Rows from block 12, named by matrix and row number. Each number is 200 + 20 x the weight over the matrix's rms, rounded and kept within 0 to 999. All counts start at 0.
# c3: 3x3 conv (model.blocks.12.c3.weight, 256x256x3x3), inputs 40-49, a 3x3 kernel for each
c3.61,214,240,187,229,216,191,231,169,216,227,196,194,176,201,214,221,245,187,186,227,144,175,152,188,213,187,217,229,189,218,190,186,190,240,198,200,214,174,173,196,200,216,207,190,176,208,221,177,212,226,207,216,195,181,214,217,212,175,217,193,184,212,177,221,202,208,184,198,249,216,233,225,170,205,181,186,190,215,222,206,190,222,205,205,236,222,202,208,199,228
c3.62,189,211,186,206,182,195,184,187,178,169,176,166,169,174,172,214,220,204,177,195,193,193,206,206,207,204,182,204,198,213,174,219,233,220,200,193,242,225,213,204,200,203,217,179,190,212,213,197,209,224,197,210,188,195,203,224,208,163,182,147,212,194,172,194,186,199,220,246,183,204,193,198,209,197,228,189,228,203,174,199,192,212,205,204,208,212,209,186,199,176
c3.63,217,193,152,214,208,202,186,206,165,183,177,154,190,178,168,222,205,139,225,207,216,183,217,203,206,208,183,209,213,187,193,208,170,180,183,180,194,178,174,188,181,221,176,183,195,198,195,158,203,205,234,200,223,222,223,162,182,220,214,219,193,188,175,190,183,159,198,204,197,188,197,144,182,189,229,183,132,202,212,232,245,216,220,206,183,197,203,170,183,183
c3.64,208,175,240,186,223,208,211,210,202,184,206,204,218,194,174,202,235,193,186,200,159,196,191,213,158,192,200,191,196,210,199,162,218,197,211,175,189,215,168,195,217,182,174,222,159,203,216,183,177,188,164,200,210,215,179,190,191,215,200,171,232,200,227,206,200,212,159,202,222,189,190,167,222,187,174,186,154,167,206,176,196,189,226,198,210,193,224,178,175,185
c3.65,198,182,203,195,177,199,214,215,195,224,193,220,213,173,216,204,196,194,214,236,182,193,205,219,189,240,212,180,214,207,218,191,195,180,220,205,202,201,201,208,182,213,237,207,176,201,194,190,234,178,192,191,197,157,171,166,201,199,193,176,175,242,185,202,224,208,202,214,215,215,213,198,216,181,173,200,219,192,179,185,210,236,187,201,203,214,204,188,178,222
c3.66,206,180,212,205,151,166,194,211,198,204,202,214,181,211,185,205,214,210,186,185,191,202,203,205,182,198,190,174,206,198,236,210,213,187,186,229,191,217,194,203,154,213,192,200,184,206,208,205,226,215,181,201,200,204,202,248,221,196,214,196,164,210,195,200,237,224,193,215,215,187,183,200,205,200,196,223,187,154,194,171,193,202,233,209,233,191,191,169,226,177
c3.67,210,200,191,186,198,180,205,190,188,199,201,188,162,164,210,206,216,208,213,217,207,181,187,195,208,209,188,156,208,182,228,168,205,177,198,148,215,224,201,216,194,208,211,213,178,213,178,188,212,177,198,191,217,163,220,200,244,193,202,198,252,217,201,192,179,177,176,193,198,202,196,211,171,196,202,176,176,184,222,220,236,193,205,166,210,233,212,216,215,225
c3.68,203,221,218,222,211,169,208,183,248,189,224,219,179,184,167,198,178,194,202,186,199,223,182,177,199,190,194,213,217,217,203,229,205,218,204,190,191,232,202,202,211,207,200,198,233,178,189,166,189,194,221,186,216,197,187,192,207,212,219,215,207,208,190,201,197,195,230,212,214,206,185,223,181,211,211,202,217,202,192,195,223,222,212,210,180,222,216,193,226,208
c3.69,191,182,183,198,159,194,193,229,176,213,171,194,209,223,187,184,196,204,222,184,180,185,198,194,200,158,188,178,190,236,182,190,222,221,203,218,216,182,229,182,180,217,200,194,186,201,176,199,208,213,184,197,219,196,215,215,206,207,199,205,225,221,187,215,216,204,221,197,235,194,186,254,190,212,218,188,201,216,162,167,199,157,201,201,193,198,173,181,184,219
c3.70,222,211,223,201,205,210,187,199,238,210,164,219,203,171,215,153,229,211,189,197,199,172,209,220,201,184,235,231,186,201,195,198,176,234,228,209,170,201,232,180,214,176,192,192,197,176,229,192,201,212,194,187,227,190,216,193,186,214,202,218,182,165,192,204,221,201,215,201,193,208,217,217,199,228,201,199,218,212,187,222,212,195,201,214,168,196,185,246,208,191
c3.71,173,200,194,197,202,168,201,208,191,184,201,230,174,204,205,225,228,191,191,161,204,192,212,218,195,195,185,190,209,200,197,191,204,204,164,209,194,202,169,188,231,212,202,222,201,213,186,198,191,200,201,185,188,216,246,217,189,223,218,182,204,190,197,201,218,204,219,240,199,164,225,203,210,202,195,198,178,211,205,178,212,176,180,210,164,226,189,154,187,190
c3.72,220,218,185,171,203,180,204,157,209,185,197,182,179,205,195,161,207,197,220,227,211,198,218,197,174,231,192,217,201,220,209,203,206,193,200,229,198,169,209,225,217,237,179,214,194,206,192,199,159,197,183,177,195,197,185,199,189,197,166,186,179,178,216,193,227,167,195,188,198,223,195,185,214,189,216,187,212,190,181,221,200,199,229,242,230,202,198,214,191,189
c3.73,221,180,202,211,192,203,197,196,173,259,171,223,242,196,201,219,204,184,197,227,184,209,217,177,203,208,192,169,220,191,204,200,184,196,169,221,183,207,187,181,201,210,184,205,205,178,221,172,148,187,176,185,225,253,235,216,193,234,220,197,200,201,184,206,173,202,187,212,201,195,185,194,240,176,215,200,230,203,189,217,215,247,212,156,192,206,193,176,175,185
c3.74,170,233,185,177,206,192,176,174,191,208,197,200,196,205,189,198,225,239,197,202,203,156,182,175,215,156,207,203,210,204,215,199,187,250,169,217,187,205,202,173,223,177,208,196,206,137,199,207,208,179,202,234,209,212,216,187,208,205,196,238,207,186,213,224,199,224,210,192,230,205,225,187,211,208,208,202,169,168,227,185,170,212,218,196,227,194,176,211,225,201
c3.75,231,219,212,223,200,211,189,219,204,155,210,180,175,214,208,213,194,151,179,190,213,187,226,195,216,213,223,185,238,211,212,217,222,249,226,225,224,200,212,206,201,184,192,172,202,209,179,152,161,195,197,165,202,194,206,197,217,186,200,249,196,181,190,219,201,214,204,241,192,217,208,188,163,192,155,197,204,193,218,220,261,215,186,187,215,210,220,194,191,226
c3.76,182,168,176,208,182,225,222,243,211,227,160,196,191,200,187,208,196,205,238,232,235,228,201,205,213,220,213,185,222,243,217,193,230,200,191,213,194,178,191,168,217,207,193,204,182,188,208,218,180,213,214,187,222,190,199,198,196,223,192,194,202,176,193,175,207,224,260,209,203,217,188,226,227,227,223,214,183,183,200,192,199,203,206,204,216,210,206,234,215,194
c3.77,167,196,199,185,213,214,194,184,173,231,221,226,207,218,187,246,193,202,181,207,215,195,183,221,202,212,205,215,212,229,183,224,233,227,173,220,166,169,219,178,210,214,185,199,215,215,207,155,223,207,145,172,211,181,213,187,199,208,186,207,192,206,194,196,200,231,246,206,214,219,205,201,184,214,201,189,225,196,197,196,202,203,194,210,163,197,191,206,228,192
c3.78,191,169,199,178,182,203,177,190,204,156,232,203,193,167,204,239,173,235,201,205,217,191,209,221,215,224,185,221,238,189,226,172,205,232,250,227,202,222,210,249,219,213,207,210,181,234,197,168,214,188,159,202,228,234,196,220,178,189,187,196,227,226,182,198,220,227,242,242,221,239,216,228,155,192,203,189,179,204,210,227,183,186,222,222,182,185,243,169,205,224
c3.79,199,211,203,208,172,171,208,171,181,235,184,215,200,220,192,208,188,190,226,205,186,192,191,182,194,206,215,192,190,201,206,220,183,168,210,224,189,187,238,163,210,189,161,206,197,229,204,179,190,197,211,177,190,194,203,198,213,207,188,159,188,170,169,221,233,196,206,182,186,186,202,205,207,190,212,225,195,197,235,231,220,155,170,198,217,259,216,195,175,189
c3.80,183,172,179,190,223,203,198,194,159,215,162,198,194,215,195,182,169,231,236,207,186,213,211,231,194,218,222,191,197,216,172,193,178,218,161,183,226,198,191,207,196,192,225,206,215,215,203,213,202,205,183,212,210,200,208,194,189,192,167,196,204,184,154,173,215,195,215,171,221,200,192,204,198,204,203,244,200,202,223,197,192,203,183,199,194,204,182,176,183,203
c3.81,234,186,174,194,214,194,213,192,197,191,193,223,166,181,223,208,220,210,218,190,230,216,226,236,174,205,194,215,206,194,209,221,225,186,171,190,164,184,183,221,217,231,207,189,197,208,211,207,178,183,213,167,229,198,195,237,195,191,178,175,190,193,193,170,203,207,207,179,213,215,185,171,208,152,173,217,202,191,210,191,219,195,190,208,197,200,197,213,190,218
c3.82,215,196,188,198,189,217,195,201,221,209,221,216,226,199,197,196,185,192,175,198,229,176,172,164,184,214,180,245,253,189,236,188,242,203,202,231,212,186,218,211,186,203,192,218,217,162,199,177,203,167,167,185,189,187,195,187,198,201,203,220,214,227,195,234,221,208,204,198,224,225,226,216,231,188,153,205,158,181,240,191,193,178,218,183,200,200,206,188,193,162
c3.83,220,209,204,220,189,184,173,220,204,212,225,204,194,195,220,202,183,190,224,188,224,216,206,200,193,213,208,184,213,194,221,202,242,224,204,195,219,201,202,183,200,192,206,201,198,197,195,227,210,160,179,261,198,162,196,173,210,192,187,220,206,196,159,208,217,189,160,223,218,205,183,203,191,206,207,205,205,221,207,216,203,192,200,191,222,195,195,236,195,227
c3.84,197,222,211,220,183,207,205,192,156,169,196,213,225,180,209,194,194,213,187,197,185,203,238,191,203,178,208,185,199,229,151,216,214,206,207,154,156,188,198,213,238,174,192,218,154,189,173,184,162,166,165,173,208,183,203,182,233,222,210,167,160,207,193,178,217,246,176,190,175,203,198,179,196,214,188,182,195,205,214,197,214,175,188,219,204,191,170,217,189,189
c3.85,154,204,195,176,161,181,166,191,199,201,235,201,158,196,174,210,181,199,190,230,185,200,207,184,182,209,197,225,185,221,222,223,226,223,208,194,214,198,198,193,184,184,187,226,192,212,222,204,225,163,217,207,217,205,203,224,212,208,218,189,178,184,158,238,208,201,224,188,202,204,217,228,188,168,187,185,154,208,191,195,159,198,194,235,211,190,217,193,214,198
c3.86,186,210,202,220,194,181,180,189,187,190,218,206,225,193,165,211,202,207,215,200,190,218,182,206,194,191,223,176,228,155,183,213,205,182,183,175,211,204,232,218,162,184,174,195,202,202,178,206,219,241,163,206,194,215,181,166,171,176,188,245,199,220,236,163,200,189,236,191,226,218,186,219,207,195,208,160,189,187,225,209,203,161,192,192,180,215,165,208,210,220
c3.87,217,216,192,194,217,228,213,222,223,203,187,191,200,180,207,187,204,220,249,207,212,216,200,207,196,224,209,207,166,195,210,213,172,195,164,188,210,192,175,225,251,191,213,201,189,191,187,227,206,153,212,223,216,212,202,165,184,208,191,220,190,208,205,212,193,216,181,219,196,211,220,234,184,190,186,218,192,224,162,226,194,201,226,207,237,212,220,211,205,186
c3.88,212,224,229,152,204,214,152,215,222,174,192,166,181,197,192,230,211,202,191,236,176,183,220,170,198,198,193,170,192,181,220,194,236,172,206,239,209,189,228,167,194,182,174,216,146,210,188,154,190,245,205,221,183,240,173,208,158,203,177,194,185,188,174,222,234,217,199,176,213,190,255,219,189,193,186,232,232,192,206,201,194,219,206,193,187,230,211,197,217,206
c3.89,195,204,192,182,176,194,156,169,209,187,211,168,201,215,227,182,171,218,162,228,214,198,204,180,201,187,182,201,214,207,214,211,230,192,212,189,177,166,217,182,185,186,182,213,204,221,183,217,184,216,219,181,207,240,228,209,202,199,206,217,214,236,226,199,211,206,228,217,197,192,208,235,234,179,185,202,191,179,206,174,167,201,183,224,186,196,201,173,180,195
c3.90,199,172,181,188,211,183,191,194,200,227,220,166,176,163,234,212,196,204,230,210,238,199,247,217,198,239,219,216,220,215,212,230,209,215,210,228,198,195,209,194,220,227,217,205,209,209,204,191,149,200,202,229,193,221,162,203,158,204,199,227,211,158,205,218,189,182,209,224,188,188,210,193,145,204,228,176,186,175,205,188,226,195,207,161,181,192,150,182,207,194
c3.91,189,222,213,201,217,209,189,189,216,219,181,199,202,199,178,231,195,203,182,183,182,246,201,170,192,190,240,174,169,198,191,226,182,218,218,204,208,192,214,187,197,221,248,161,195,209,217,220,183,189,237,173,241,179,227,201,239,191,233,234,216,204,195,207,187,228,201,193,204,194,210,212,207,203,250,210,192,196,168,221,197,137,187,200,193,182,180,210,215,169
c3.92,181,203,200,173,191,189,223,192,194,193,231,217,179,185,171,195,226,223,223,196,210,195,193,206,216,224,184,209,203,183,188,200,187,222,195,211,206,190,198,181,193,207,196,192,196,193,194,187,188,214,223,195,194,202,187,213,186,206,188,233,191,204,226,240,190,233,189,210,228,231,202,186,166,214,211,190,196,187,184,202,225,205,204,171,224,182,180,213,213,202
c3.93,225,178,189,159,197,150,179,209,166,187,174,223,212,190,212,177,218,202,177,190,206,188,164,227,185,203,220,168,195,252,237,189,228,199,189,192,159,212,214,224,223,196,224,187,215,167,179,201,216,163,214,204,187,190,220,208,193,173,186,194,220,180,206,189,201,178,211,229,199,221,190,219,214,190,194,223,191,219,196,193,194,208,208,190,188,194,193,191,164,188
c3.94,227,209,198,191,178,220,185,206,170,196,179,226,195,179,181,203,193,235,193,227,196,182,209,208,258,208,171,198,237,226,200,192,205,198,224,200,198,210,173,176,178,164,195,192,199,216,196,241,218,206,197,194,197,187,217,183,175,186,189,193,221,210,194,202,166,202,221,198,192,197,220,200,187,186,208,202,226,203,215,234,204,181,212,205,216,186,184,205,223,186
c3.95,206,183,179,218,149,141,211,189,174,212,202,206,166,156,220,166,177,171,199,200,196,179,174,181,174,190,185,195,207,206,202,226,217,190,220,188,208,162,200,196,212,201,195,238,188,192,172,204,188,195,187,220,157,192,233,201,170,199,210,215,203,191,217,224,210,194,203,187,217,181,217,195,218,183,194,256,237,206,202,196,193,184,196,190,186,194,205,207,202,199
c3.96,215,199,218,218,183,227,185,192,238,207,183,196,241,221,201,191,167,178,244,214,218,229,215,226,253,222,227,221,198,203,169,183,178,224,204,211,207,200,225,217,200,191,218,178,207,188,170,212,213,234,231,217,233,190,210,215,215,173,205,199,171,200,161,198,211,191,201,198,207,169,169,257,189,215,183,222,196,172,191,215,222,201,171,213,218,205,197,172,192,209
c3.97,225,186,225,217,185,155,232,187,164,208,191,204,203,203,163,193,215,182,203,197,201,184,221,184,219,227,246,228,220,211,186,200,191,188,197,179,205,217,227,219,234,209,197,198,176,223,196,163,181,223,193,137,225,166,211,206,214,215,190,206,169,204,216,198,224,217,226,230,223,175,226,220,166,201,261,187,192,215,228,200,236,204,213,244,162,216,221,193,248,192